A small image FSQ autoencoder, trained from scratch.
Model: 11.5M parameters, encoder arch resnet_bottleneck, encoder norm layernorm, encoder activation silu, encoder depths [2, 2, 3, 2], encoder widths [192, 384, 768, 1536], decoder norm batchnorm, decoder activation silu.
Training: soap at rate 0.0043, 5100 steps, batches of 128.
Data: trained on rendered scenes of coloured solids on a plain floor, 195000 training examples, 3.3 epochs.
Rows from block 0 of the decoder of a small image FSQ autoencoder, named by matrix and row number. Rows with one number belong to one channel. Each number is 128 + 24 x the weight over its row's rms, rounded and kept within 0 to 255. All counts start at 0. After the name is the row's rms in percent of the matrix's.
After each channel's rows are labels from the 100 images, of 14976, where the channel reaches its highest value: "responds to" is what is common among them. Only what is clearly more common there than usual is listed. The data: rendered scenes of coloured solids on a plain floor. In brackets: how many of the 100.
# convs0: first 3x3 conv (decoder.mid.0.convs.0.weight, 192x192x3x3, each kernel summed), inputs 96-191
# convs1: second 3x3 conv (decoder.mid.0.convs.1.weight, 192x192x3x3, transposed, each kernel summed), outputs 96-191

convs0.97 095 [122 124 115  96 152 125 108 126 145 115 105 107 132 133 103 128 122 153 135 134 135 134 148 124 149 125 166 128 150  94  98 115 113  99 108 178  84 126  68 130 105 155 144 168 133 110 116 108 117 130 112 118 112 153 106 171 158 178 130 106 158 134 107 134 108 125 123 104 131 129 102  68  93 102 121 115  91  78 134 113 105 146 138 137 143 107 102 109 119 106 108 126 107 155 135 111]
convs1.97 094 [109 136 162 129 136 155 154 159 147 124 141 169 132 106 130 119 107  72  99  81  99 123 148  81 116 121  86  79 133 150 128 145 128  40 148 134 145 112 129 123 122 135 112 129  66 151 123 164 136 138 131 138 131 142 114 135 131 131 141 107 111 140 155 125 144 127 145  94 107  73  85 139 169 125 137  77 141 126 182 132 131 131 124  82 135 137 116 126 110 124 151 116 111 138 125 144]
responds to: black object (46)

convs0.120 096 [145 105 133 117 155 125 134 116 146 131 133 116 135 119  99 159 139 100 125 139 156 109 109 110 135 145 126 119 114 140 134  88 147 103 142 102 109 142  81 152 121 116 125 155 148 126 141 196  75 107 142 125 128 152 110 129 143 102 138 113 160 107 150 108 118 112 141  58 169 128 114 119 106  97 140 142 107 112 109 100 133 144  99 157  97  94 126 119  96 113 113 144 131 125 173 112]
convs1.120 102 [138 145 131 148  75 104 143 105 154 129 101 156 196 135 160 176 138 183 149 110 155 118  90  94 109 140 114 147 122 134 141  95 128 144  97 148 140 120 114 109  78 139 148  90 102 148 138 147 156 147 166 126 161 148 152 117 102  97 163 137 151 136 149 129 148 155 131  94 165 124 154 103 148 117 146 134 153 128 139 145 140 136 123 115 121 140 177 112 170 134 138 115 142  97 138 110]
responds to: orange object (69); its colour: orange (49)

convs0.33 112 [128 121 151 133 175 108  89 158 114 133  97 112 120 151 109 143 132 117 123 107 113 118 119 128 126 120 109 133 131 102 117 142 166 164 130 134  92 152  98 150 130 113 119 116 138 133 122 123 105  91 163 152 153 116 122 131 177 101 116 113 132  89 133  93 133  86 143 142 103 109 101 116 108 120 119 148 103  88 130  89 120 128  53 163 172 134 135  94 153  94 133 145 107 145 143 149]
convs1.33 098 [125 133 114 102 141  97 154 173  99 127 124 130 146 156 134 120 150 178 148 127 122 141 115 130 137 153 130 121 150 114 159 130 118 106 100 106 166 143  91 106 143 139 139 170 128 123 144 165  87 141 128  65 122 139 154  97 108 107  89 134 121  93  96  96 127 159 136 120 138 145 117 129 126 162  89 122  88  81 118 136 130 109 143 154 178 136 129 127 113 146 144 114 175 107 130  87]
responds to: purple object (69); its colour: purple (43)

convs0.186 103 [110 119 110 100  93 126 126 138 163 143 103 113 156 116 130 113 135 175 181 126 115 121 145 103 144 135 123 120 126  92 130 136 129 108 133  98 122 138 126  99 109 185 108  85 109  74 133 103 112  97 137 103 136 124 158 130 105 139 124 137 155 143 115  95 130 125  77 147 143 116 176 152 144 135 152  98 136 102 135 133 139 135  76 139 141 129 143 143 114 159 131 169 115 100 120 126]
convs1.186 087 [138 143 105 114 124 113 133 115 117 169  95 107 125 158  94 161 118 111 121 117 151 107 145  99 111  92 126  70 125 129 138 110  95 116 135 128  92 109 133 115  76 101 102  94 142 169  96 120 114 138 133 134 134 105 117  76  90 117 138 101 115 132 142 145 154  83 111 160 163 156 127 141 148 126 118 136 149 123  74 106 126 149 106 120 104 135 100 105 127 156  57 137 138 131 162 119]
responds to: black object (61); light from the left (50); its colour: black (39)

convs0.8 107 [106 118 143 154 103 127 151 128 172 153 128  96 175 113 125 108 167 114 129 103  99 131 131 165 139 150 143 151 126 118 113 158 113 132 145 161  96 157  71 122 138 135  69  98 136 112 135 114 132 125 112 138  93 153 105 134 156 129 126 111 135 128 150 145 143 116  92 133 141 103 127 111 136 113 142  92  97 120 144 141 153 103 179 157 133 114 148 162 113 129 157 108 135  93 110 178]
convs1.8 094 [142 123 138 168 114 162 139 105 138 127 140 168 176  89 131 168 125 141 128 132 135 134 124 164 142 106 149 124 137 125 154 116 127 130 102 123 127 165  79 165 141  84 127  90  84 128 123 154 137 165 116 142 159  92 135 104 102 144 109  90 147 145 132 152 136 125 118 132  93 126 120 127 155 163 172 152 127 147 146 125  79  86 125 158 107 140 106  94 107 130 161 125  71  89 124 111]
responds to: black object (46)

convs0.64 093 [124 155 104 164 108 112 116  88 157 123 136  88 129 116 113 106 162 138 124 163 152 143 150  75  94 113 128 105 132 123 133 103 149 136 128 152 108 167  77 100 116 111  86 137 160 133 139 115 116 135 141 117 147 159 130 150 130 163 100 142 136  94 145 139  98 135 174 155 141 178 136 106 124  87 110 100 110 105 157  96 113 173 141 132 123 145 105 115  56 118 109  95 100 126  90 123]
convs1.64 106 [112 127 126 191 126 134 112 166 120 101 162  92 121 119 134  80 100 115 168 131 101 147 147 164 129 129 146 143 134 135 139 123 121 121 105 151  98 147 133 127 145 146 120 116 136  79 103 116 159 115  81 131 125  28 149 107 142 110 113 132 142  82 108 156 126 143 140 143 116  96 134 109 167 116 103 124 135 111 101 100 133 138 164 131 119  90 107 127 113 109 113 126 149 156 121 130]
responds to: chain link (35)

convs0.60 111 [142 119 108  88 104  99 111 153  49  92 149 130 139 165 124 122 122 104 102 119 156 149 130 108 142 117 134 107 135 150 140  98 152 127  98  88 132 127 124 136 155 175 111 103 126  99 116 140 119 110 150 119 154 109 171 119 138 103 121 132 152 122 140 111  92 112 137 100  74 134 117 147  97 101 175 161 137 121 144 112 118 185 162 125 131 130 141 126  84 117 103 147 126 174 127 111]
convs1.60 106 [184 105 165 140 152 125 127 149 140 147 133 101 136 170 141 140 145 127 150  91 141 103 100 142 105 118 102 167 128  84 108 115 114 141 150 146 133 133 104  94 127 140 145 205 131 129 140 121 103 124 175  83 125 116 123 132 112 172 132 153 106 121 136 140 158 123 100 121 183 130 134 133 144 113  47 104 139 177 140 134 133 138 144  78 145 140 135 109 125 123 112 130 162 126 130 116]
responds to: count: one (71)

convs0.170 108 [174 112 156 106 120 117 137  81 125 132 126 112 157 109  94  88  99 136 146  98 123 124 187 139 141 150 131 138 104 117 100 110 103 121  80 120  90 143 113 126 127 156 120  93  68  89  98 163 118 141 105 119  97 180 127 126 133 114 135  64 119 137 107 127 142 136 141  94 116 103 139 118 111 135 158  84 147 141 137 153 132 181 138 128 164 127 145  91 150 166 114 114 154 145 139 115]
convs1.170 121 [134 136 141 149 125  80 100 167 129 116 129 140 129 101 111 125 108 138 120 122  87 148 127 141  98 121  92 145 130 129 126 109 101 156 116  97 111 134 159 116 101 174 108 131 144 126  85 136 116 142 104 141 144  98 112 155 124  88 106 149 116 177 122 100 123  96 164 124 117 145 165 129 170 140 117 147 118 161 105 120 103  87 116 130 160 181 127 143  94 141  96  91 133 150 124 156]
responds to: light from behind the camera (50)

convs0.116 114 [150  93 114 105 136 155 104 150 149 158  86 111 108 183 127 116 130 112 158 107 119 148 111 130 117 152 123 116 155 115  92 111 106 140 128 115 134 118 149 132  85 112 123  98  84 131 122  98 142 134 100 148 168 130 109 143 112 155 125 126 136 121 121 150 143  67 148 125 162 144 111 124 137 186 104  62  98 101 122 105  93 111 111 102 150 138 131  86 141 132 116 131 116 101 120 132]
convs1.116 100 [114 103 121 149 152 161 119 141 133 112 152 136 140 120 135 108 176 121 107 146 151 125 116 141 151 101  91 141 153 148 154 136 140 157 122 116 146 111 126  90 102 123 108 164 133  87 129  82 123 123 105 127 113 141 137 146 104 108 110  96 112 109 118 157 157 115 149  99 189 142  96 115 153 142 149 114 120  98 148 144 185 141 134 131 165 126 130 154 143 129 142 166 121 120 126 163]
responds to: chain link (38)

convs0.150 109 [137 110 128 153 154 104 107 132 129 140 185 107 150 107 108 102 103 148 155 136 111 135 112 136 132 110 109 129 166 110 104 123 147 161 103 128  68 148 104 136 140 154 142 127  97 116 122 138 116 115 104  98 133 120 126 141 182  81 121  91 121 125 113 131 102 125 177 106 117 143  82 117 118  96 146  98  90 106 189 115 165 159  84 147 145 159 153 136 109 139 130 139  89 146 102 122]
convs1.150 083 [168  95  98  99 108 122 133 136 121 139  44 111 149 115 110 155 131 127 137 139  92 139 126 148 107 126 119 129 160 105 121 145 118 112 140 100 117 167  92 156 136  97 162  90 139 133 104 166 137 133 184 178 134  71  95  98 127 142 141 170 141 129 111 128 151 108  97 119 121  89 117 176 108 125 169 125 135 115 118 134  68 153 136 156 112 130 120 121 112 130 113 121 164 134 128  91]
responds to: black object (56); its colour: black (46)

convs0.28 121 [152 134 128 127 148 149 124 166  93 144 138 162 150 151 135  88 125  59 100 126 153 115 104 129 103 113 141 132 156 102 102 117 181 177 111 131 136 140 101 106 119 106 137 128 146 112 118 135 122 143 124 136 128 116  77 144 153 139 157 102 136 120 139 147 116 105  93 130 157 144  65 132 117 147 101  97 127 137 108 140 107 162  83 135 116 123  74 119 147 156 125 129 107 143 138 147]
convs1.28 130 [165  69 122 138 122 174 101 117  89 134 195  99 125 107 138 110 131 171 117 128 131 110 121 118 154 104  98 128 186 132 109 114 167 109 157 147 128 149  97 118 166 136 106 133 111 128 123 120 155 110  97 121 181 119 147 141 145 184 134 127 142 116 117 113 159 132 140  98 124 115 155 122 134 154 107 132 172  82 178 116 154  98  97 191 148 137  91 118 113  61 125 138  93 108 107  86]
responds to: light from behind the scene (54)

convs0.94 105 [110 133 150 118 128 132 134  95 153 175  71 136 130  83 128 126 125 121 132 125  67 138 127 159 133 115 100 143  86 141 146 123 145  61 156  83 119  67 116  92 124 121 151  91 125 144 117  83 123 123 111 143 108  86  94 154  78 124  97 145 148  95 132 144 124 120 117 120 141 102 154 153 152 132 128 101 162 130 149 136 118 121  74 140 162 127 140 152 131 149 119 139 106 103 134 127]
convs1.94 090 [ 87  96 119 137 141  70 119 119  76 129 148 123 115 140 117 120  96 137 132  93 117 121 127 169  91 140 117 138 147 134 136  78 144 149 126 146 127 140 148 138 125 114 133 149 122 168 124 119 150 121  96  88 104 101 126 109 168 114 138 140  89 164 127 117  91 103 123 145  89 140 124 148 121 169 134 136 107 111 122 114 120 126 107 130 127 134 108 142  94 118  97 117 178 143 125 142]
responds to: yellow object (72); its colour: yellow (40); its colour: orange (26)

convs0.181 096 [154 118 100 109 140 139 166 126  84 153 133 135 135 116 117  97 125 136 115 117 137 128 112 131 140 129 129 130 115 140 129 101 121 109 107 146 103 136 124 123 127  66 120  99 145 122 122 133 129 122 136  81 130 153 130 155  88 102 186 136  81 111 127 140  99 160 123 139 157 162  94 118 148 114 114 111 189 153 173 124 116 158  83  95 112 120 148 107 110 126 143 132 115 129 149 102]
convs1.181 122 [121 112 126 120 110  78 137 188 139 133  89 101 108 154 147 132 148 137 126 105 157 161  94 154 111 107 130 130 115 189 111  94 151 142 143 105 136 122 141 129 108 147 103 138 144  87  95 120 164 107 145 103 135 114  58 136 164 138 131 217 119 138 116 117 147 123 132 111 125 163 165 128 155 112 147 130  99 175 133  90 121 136 105 137 146 114 100 146 182 137 103 107 147 152 132 145]
responds to: light from behind the scene (55); white object (53); disc (37); its colour: white (31)

convs0.90 095 [115 143 142 154 150 150 130 145 177 116 149 148 110 138 128 106  81 120 204 124 156 161  93 150 122 125 103 162 166 103 126 150 107 162 135 127 146 144 126 126 134 137 118 149 175 153 106 132 130 109 133 104 149 126 133 113 111 139  97 147 180 141 137 115 158  94 136 123 111 113 108 124 111 112 107  90 103 132 120 109  92 181 118 161 143 186  94  90 136 129 119 104 104 138 127 179]
convs1.90 101 [ 78 123 157 143 141  99 156 150 117 100  96 121 122  99 152 142 143 105 127  87 119  91 124 108 125 139 145 152  92 159 149  87 111 128 154 118 119  97 121 129 116  92 129 149 119 141 113 140 154 111 106 154 151 138 124 155 175  94 119 118 160  92 146 148  92 146 130 103 145  91  67 126 159 103 137 104 122 129  95 138  77 105 160  69 110 149 191 144 165 138 120 146 145 107 159 140]
responds to: count: one (52)

convs0.140 082 [135 110 148 126 128 117 143 139 146 116 168 102 114 166 122  97 124 156 121 131 174 124 119 113 125 102 125 108 130 121 157 127 135 118 130 115 124 164 133 136 156 146 137 146 161 111  90 134 152 112 106  74 125  91 138 115  89 108 142 135 101 128 106 150 112 150 120 137 134 111  76 134 121  86 141  90 135 104 159 127 109 143 138 139 175 108 146 146 108  83 142 133 133 123 113 147]
convs1.140 076 [145 107 160 179 101 124 126  99 134 110 148 181 142 123 132 176 136 139 136 129 128 167 165 185 133 136 118 138 110  98 111 132 117 186 163 149 137 133 159 124 123 119 130 135 131 134 171 116 121 143 110 148 136 156 135 156 133 159  97 182 139 128 114 165  91 119  96 150 116 154 152 112 135 100 166 138 147 148 105 121 120 160 111 108 110  95 118 128  90 147 155 124 121 148 126 124]
responds to: yellow object (58); its colour: yellow (34)

convs0.178 098 [163 122  76 106  66 145 125 162 162 124 147 123 153 114 140 109 102 194 173 155 135 165 105 134 151 133 119  87 152 119 147 121 164 146 121 146 151 145 128 108 106 146 115 108 136 175 112 122 116 139 131 118  89  95 112  83 216 146 125 153 133 108 128 147 135 146 126  85 131 138 160 102 162 152 121  96 119 130 145  99  76 110 146  82  92 170 157 100 125 113 117 160 143 122 119 118]
convs1.178 099 [147 116 123 132 158 116  71 144 105  89 105 115  89 142 132 120 127 162 117 116 137 146 150 126 126 123 111 135 111 113 137 100  95 133 109  95 126 122  86 151  89 151 139 157 182 170 107 103 129 123 139 125 151 120  78 131 135  84 152 140 138 138 126 114  67 141 133 140 140 188 125 133 130  95 130 130 138 132 109 113 175 116 123 124 113 187 132 130 127 129  73 142 125  82 110 134]
responds to: count: one (57)

convs0.100 106 [132  84  94 101 119  80  85 135 113 155 124 131 127 131 102 119 114 108 101 124 156 159 121 105 112 161 151 110 124 100 101 127 203 182 115 116 141 106 108 134 113 153 185 125 115 120 134 116 117 110 185 121 114  94 120 122  97 137 117 128 122 118 149 113 129 159 139 122 105 116 110 129 131  98 104 120 153 141 123 133 107 140 147 106 170  68 134 114 122 151 123 143 141 163 131 141]
convs1.100 117 [146  92 108 131 145 133 124 176 148 146 135 112 134 176 120 126 142 144 111 124  96 149 103  92 135 142 103 114 110 114 129 125 121 135 141  94  95 170 134 128 121 166 166 188 140 127 137 176  66 135 132 122 131 137 101 148 136 124 115 139 118  91 120 114 151 123  76 121 123 139 140 144 136 129  76  86 122 138 128 124 126 121 119 123 153 161 132 153 165  90 157  96 145 147 103  99]
responds to: purple object (82); its colour: purple (46)

convs0.92 096 [144 107 122 123 134 117 131 110 155 143 170 149 160 164  74  78 147 120 150 137 150 103  82  95 163 148 108 124  77 123 125 113 137 142 136  97  99 123 136 129 137 150 112 128  65 110 173 109 110 157 126 166 120 129  88 134 137 116 117 101 130  99 167 106 140  75 111 102 105 105  83 165 135  77 142 104 112 114 175 114 163 141 102 108 144 126 100 105 133 102 129 164  82 142 114 137]
convs1.92 100 [110 121 137 143 156 121 159  98 117 155 111 163 136 133 118 132 116 124 126 116  98 177 142 134 129 110 124  92 140 129 149 125 178 130 145 105 147 114 136 138 128 107 146 103 139 116 142 125 133 112 157  95 124 155 115 127 139  91 134 130 117 163 137  89 116 153 106 117 129 149  87 164  97 169 118 157 169 121 122 126 116 112 133  79  91 174 116 164 139 159 119  96 100 144 153 141]
responds to: yellow object (66)

convs0.63 115 [116 116 129 138 107 118 131 129 117 159 123 133  96 160 161 133 151  89 116 128 151 123 141 119 143 132 133 111  92 138 157 124 136 114 148  76 130  73 173  88 129 129 143 119 200 155 138 104 137 129 107  86  96 101 125 103 109 135 118 177  78 118 142  87 119 142 125 121 137 107  88 143 147 133 132 123 136 136 146 144 130 125 123 107 103 134 136 129 139 121 136 117 140  94 129  96]
convs1.63 111 [120 148 153 111 105  77 106 153 169 132 132  82 158 145 161 161 149 125 125 106 105 164 120 155  82 111  91 115  87 112 106 138 118 139 143 138 156  89 129 128  96 123 107 137 117 127 102 133 131 137 125 183 173 159 105 145 133  88  98 169  91 139 108 139  98  93 103 101  93 136 149 127 121 103 140 133 100 133 115 108 142 129  76 138 153 139 147 142 147 123 126 119 124 108 122 148]
responds to: light from behind the camera (53); white object (47); its colour: white (27)

convs0.168 099 [ 81 126 130 105 165 151 152 155 115 110  52 123 117  62 118 122 122 161 104 121 116 126 125  97 127  89 114 131 132 115 130 133 195 111  99 120 117 168  93 121 110 134 137 133 129  69 125 114 135 136 152 134  68 122 125 140 133 110 113 160 142  81  77 145 112 164 116 150 126 130 121  80 113  92 137 137 162 128 119 128 101 143 112 120 141 134 126  87  90 145 116 156 112 149 125 137]
convs1.168 121 [129 115 113 135 171 144 148 137 141 140 129 126 118 135 119  96 115 117  76 121 109 160  97 108 120 166 134 120 114 125 163 135 137 131 150 146 159 134 129 148 128  94 158 129 135 157 123 155 117 111 174  78 129 149 106 125 137 137 143 139  97 156 174  78 122 107 104  99 117 112 130 135 102 118  84 130 137 129 164  86 143  83 152 129 165 165 130 170 167 113 159  95 133 121 153 151]
responds to: purple object (55); its colour: purple (37)

convs0.171 091 [ 86 152 119 141 113 148 131 162 164 164 106  98 134 150 154 137 129 101 127 171  85 153 136 114 132 130 109  90 125  93 148 133 106 120 114 136 116 118  92 154  82 129 111 150 116 163 100 104 180  96  98 113 103 105  83 145 127 177 153 122  92 119 141 156 127  94 160 159  98 152  99 148  85  94 111  73 119 125 155 126 149 149  91 115 130 128 125 133 119 105 137 128 146 150 134 134]
convs1.171 107 [ 77  84 144 117 111 114 144 201 107  91 119 146 141 120 116  87 126 114 137 109 126 117 140 173  75 131 127  74 133 135 138  94 143 125 111 140 162 116 141 110 151 122 132 114 151  84 172 121 131 122 117 156 118 128 164 102 151 101 122 142 125 153 102 104 117 172 148 137  68 130 170 134 101 111 143 133 127  87 102 114 127 132 136 147 152 119  99 129 142 116 129 161 145 112 122 114]
responds to: yellow object (46)

convs0.24 108 [103 105 137 150 127 129 122 122 104 155 151 143 130 112 120  78 107 145 116 118  73 145  90 129 149 145 120 157 144 100 119 138 126 110  93 144  92 102 103 103 129 147 176 122 155 122 109 112 127 102 116 153 141 117 141 144 172 123 114 116 122 125  89 130 115 101  95 104 136 112  90  84 133 117 143 102 125 118 141 121 137 118 106 116 148 101 125 113  98 134 132 148 137  90 130 126]
convs1.24 121 [129 107 147 149  90 149 154 100 103 122 108 136 137  97 121 125 118 168 162 123 136 121 137 123 160 131 168 141 152 131 104 115 168 156 156 152 135 147 112 165 119 118  90 169 102 157 141  97 123 123 191 155 164 130 127 174 159 124 155 126 161 134 154 106 149 148 127 164 125 107  99 124 146 201 158 122 144 134 164 136  74 142 133 154  85 100 151 147 160 108 129 101 119  87  98 131]
responds to: yellow object (47)

convs0.161 085 [151 141 132 111 146  84 157 137  85 130  97 128 103 123 105 199 117 103  99 146 115 134 132 172 103  98 146 114 114 139 136 128 132 121 132 151 105 144 114 129 135 107  72 143  96 121 146  82  97 154  84 123 119 159 108 128 141 131 130  90 106 123 125 114 169 129 125 139 103  93 152 175 123 165 124  91 138  69 156 161  94 162 113 139 114 136 106 125 160 149 134 132 127 118  97 124]
convs1.161 093 [142 132 156 154 177 123 107 126 170 133 155 151  91 155 128 128 112 114 156 125 107 131 187 102 118 121 156 131 139 148 123 129 207 147 150 159 149 145 105 129 103 121 129 116 123 113 123 115 139  88 131 133 128  78 139 138 142 153 106 126 131 141 157 113 123 141 148 106 112 123 124  99 142  95 199 167 156 134  96 106 140  93 110 150 122 110  91 142 143 113 170 113 126 160 137 155]
responds to: light from behind the scene (51)

convs0.58 088 [147 151 119 138 168  81 126 123 116 142 138 184 131 115 154  79 117 175 157 114 150 164 163 105 116 149 128 120 147 156 137 109 178 110 108 143  98 136 129 112 141 167 124 143 158 188 128 158 104  98 129 154 105 117 137 141 128 111 109 128 147 142 133 130 127 133 169 105 106  99 120 124 154 112 126 113  89  91 115 114 143 164  93 148 112 116  89 114 123  89  77 141 128 110 132 137]
convs1.58 092 [150 137 161 116 109 112 146 109 147 107 152 132 149 114 148 118 144 149 133 144 123 202 150 143 147  57 135 149 103 121 138 109 142 137 114 124 145 122 137 182 114  94 121 157 132 132 133 106 134 115  80 140 127 112  90 147 152 163 126 176 119 163 115 149  93  93 163 116 135 108  79  94 116 134 158  99 136 155 153 128 123 125 153 118  95 102 158 127 164 117 156 119 133 134 152 128]
responds to: count: one (68)

convs0.96 107 [168 142 154 121  88 128  93 111 155 170 125 160 168 146  91  93 126 111 180 143 174 124 133 125 139 114 166  78 124 128 142  89 143 113 108 116  94 148 121  99 111 131 137  95 100 116 110 114 147 107 109 139  98 149 114 108 147 105 137 114 120  92  90 132 108 126 140  90 122 100  68 132 131 152 123 125  79 122 153 119 131 159 109 164 149 119 123 120 128 102 102 126 109 175 136 131]
convs1.96 101 [ 92 117 153  83 107 173  98 136 154 136 110  96 113 124 121 121 145 109 123 128 148 146 138 159 135  99 128  97 107 150 127 146 116 106 141 135 136 159 135 116 150 160  75  86 130  83 120 115 150 129 120 131  99 117 149 144 141 106 117 156  93 161 129  91 132 106 122 148  97 151 174  98 129 140 153 116  95 104 137 109 171 133 107 140 115 126 176 161 116 117 134 136 138 129 143 100]
responds to: orange object (57); yellow object (46); its colour: orange (32)

convs0.72 102 [121 109 108 130 125 120 111 160  66 142 150  95 132  94 114 149 133 117 106 186  99 104 107 135 140 101 117 107 159 136  77 127 129 151 138 182  98  92  90 144 133  92 142 135 113 134 107 105 119 123 136 126 131 148  91 116 189 118  89 109 121 102 133 113 114 105 147 108  98 159  86 137 103 134 149 108 140 136 129 112 104  90 131 141 113 139 139 126 115 104 109 146 128  71 133 143]
convs1.72 106 [118 106 123 141 147 117 103 122 106  89 192  74 134 102 132  62 108 152 114 141 150 123 148 152 142 152 122  70 139 154 166 129 138 102 142 141 145  82 163  91 145 119 116 125 165 114 114 171 125  85 118 120  94 119 187 106 116 148 151 131 131 128  95 137 160 120 107 204 104 122 158 142 134 137  93  92 128 116 103 155 112 164 117 135 117 145 119 136 132 140 131 128 135 149  98  89]
responds to: green object (54); its colour: green (25)

convs0.39 116 [159 110 115 136 187 139 102 125 106 168 100 134 104 133 120 141 137 111 150 114 164 120 126 163 127 127 116 158 162  97  79 117 105 140  76 114  76  93  61 116 132 100 139 114 102 113 121 118  90  64 116 132 125 115 127 122 165 143 125 118 150 118 120 100 121  88 147 117 137 151 126 133 120 126 145  89 111  86 175 115 130 157 112 145 201 124 132 115 112 133 105 126 114 132 109 133]
convs1.39 110 [141 116 135 149 111 164 115 138 116  92 181 126 132 123 112  87 122  99 149 143 151 152 159 148 172 151 165 111 116 157 133 135 143 131 131 124 102 129 120 120 134 150 117 113 118 130 115  90 165 120  79 131 128  61 141 108 119  85 100 142 116  98 116 113 136 133 139 141 111  95 127  72 168 153 102  88 134  91 102  96 162 130 117 144 120 108 100 104  74 134 112 133 134 124 145 143]
responds to: chain link (28)

convs0.167 125 [124 127 163 125 108 119 103 101 145 147 136 132 140 151 117 110 110 101 137 122 184 163 158 120 149 136 144 114  82 142 102 115 145 125 120  90  99 105 126 163 120 137 167 128 142 127 105 132 148 116 127 133 139 123 132 137 151  84 144  88 124 139 108  98  79  71 116  94 133  91 132 107 120 123 124 104 111 116 104  76 130 179 131 172 149  71 114 104 146 133 113 124 104 163 153 105]
convs1.167 105 [125  75 143 144 102 152 139 119  91 100 125 132 117 112 143 155 112 154 162 206 126 140 112 158 138 116 142 153 163 121 110  90  86 112 137 135 154 181 122 133 146 118 127 129  90 127 140 128 132 145 145 134 120 149 126 128 108 157  98 119 152 122 143 110 131  95 113  98 169 138  69 132 151 104  98 158 137 127 158 123 109 159 136 159 157 118 145 101 114  80 133 141  99 113 117  89]
responds to: count: one (55)

convs0.62 105 [163 139  98 106  90  73  50 143 154 183 172 139 133 152 109 116  95 109 174 130 158 123 142  89 138 113 136 100 157  95 110  97  76 127 103  78 126 123 119 135 118 137 139  75 124 125 133 132 121 107 139 106 151 106 124 117  98 100 104 107 131 122 148 144  95 124 143 121 127 126 122 132 141 131 100 103 102 108 182  81 118 163  94 153 142 133 112 131 113 140 112 149 100 157 117  85]
convs1.62 109 [141 136 112 123 148 144 116 112 122 153  83 138 131 133 157 136 176 150 149 146 159 118 137 110 139 152 130 162 122 143 143 134 108 107 125 108 107 111 103 140 132  89 105 171 150 149 144 142 107 142 118 138 105 132 122 158 125 125 127 104 117 110 132 129 162 118 124 161 128 144 102 164 123 147 122 117 155 156 132 140 150 140  94 127 116 138 112 125 110 163 135 141 117 123 114 175]
responds to: green object (67); its colour: green (55)

convs0.107 102 [143 115 143 125 151  96 140 116 186 126 142 121 122 115 117  83 144 157 149 155  88 104 128 130 153 150 109 149 165 111 158 152 135  98 137 111 123 162  97  87 139 113 108  83 130 119 142 111 118  61 126 140 129 136 127 104  95 156  85 136 185 127 124 115  99 127 116 117 133 101 133 149 131  90 166 132 144 122 144 156 162 107 132 133 181 128 176 133  76 140 150 159 128  97 184 131]
convs1.107 094 [ 95 170 127 136 113  92 211 101  95 105 114 132  99  99 123 149 108 163 104 128 127 149 135 128 117 117 148 125 125 135 145  99 102 121 161 121 107 154 166  98 132 103 141 146 109 172 137 152  95 111 136  92 132 108 155 132 130 146 162  99 126 131 165  81 178 118 150 139 120 145 127 144 108 178 112 147 109 125 138 148 147  94 155 110  82 160 129 107 110 148 123 132 163 140  92 119]
responds to: orange object (61); yellow object (53); its colour: orange (39); its colour: yellow (26)

convs0.136 085 [110 133 124 132 110 111 135  90 107 176 157 137 119 163  88 122 136 135 162 160 149  95 130 118 124 101 140 160 130 112 160 150 137 153 139  93 100 150 163  99 142 202 105 136 110 173 111 138 111 130 152 138 149 114  97 105 190 129 126 109 115 119 149 128 140 127 123  97 138 115 162 131 138 103 129 137  69 101 176  90 172 146 151 131 136 149 110 114 112  96 148 142 160 121 120 114]
convs1.136 088 [143 144 163 121 146 118 112 132 100 125 119 153 155 107 193 157 130 123  98  73 109 120 132 123 150 154 158 129 112 129 166 100 149 155 120  96 107 116 107 152 128 119 129 143 153 110 145 140 120 133 135 138 100 157 123 111 177 132 115 103 160 162 156 142  85 133 118 121 109 124  98 163 149 122 162 130 144 119 101 130 126 120  89 161  88 107 124  93 135 130 115 160 137 111 142 151]
responds to: count: one (70)

convs0.148 108 [117 192 113 118 142 123 105 119 187 121 133 129 151 122 105 104 130 112 134 118 112 143 153 116 139 131 143  92 158 147 136 110  81 112 129 130  97 194  42 157  96 106 109 100 120 118 121 148 106 114 110 135 103 140 125 146 124 119 132 143 160 107 140 127 136 114 133 104 179 112 105 138 107 132 143 158 112  95 132 120 148 141 121 137 116 138 114 110 129 113  75 173 129 121 162 133]
convs1.148 088 [138 129  98 161 135 132 133 111 148 131 155 102 133 120 117 138 144 175 162  81 142 152 121 109 119 122 169 143 127 165 140 141 158 169 130 161 139 106 155 124 119 115 183 108 142 174 136 116 145  95 112 164 125 135 153 151 117 146 108 138 106 117 127 141  99 141 120 108 120 112 132 111 102 110 132 117 175 154  99 120 135  99 145 132  97  75  63 137 154 104 130 146 144 138 150 126]
responds to: orange object (48); cylinder (30)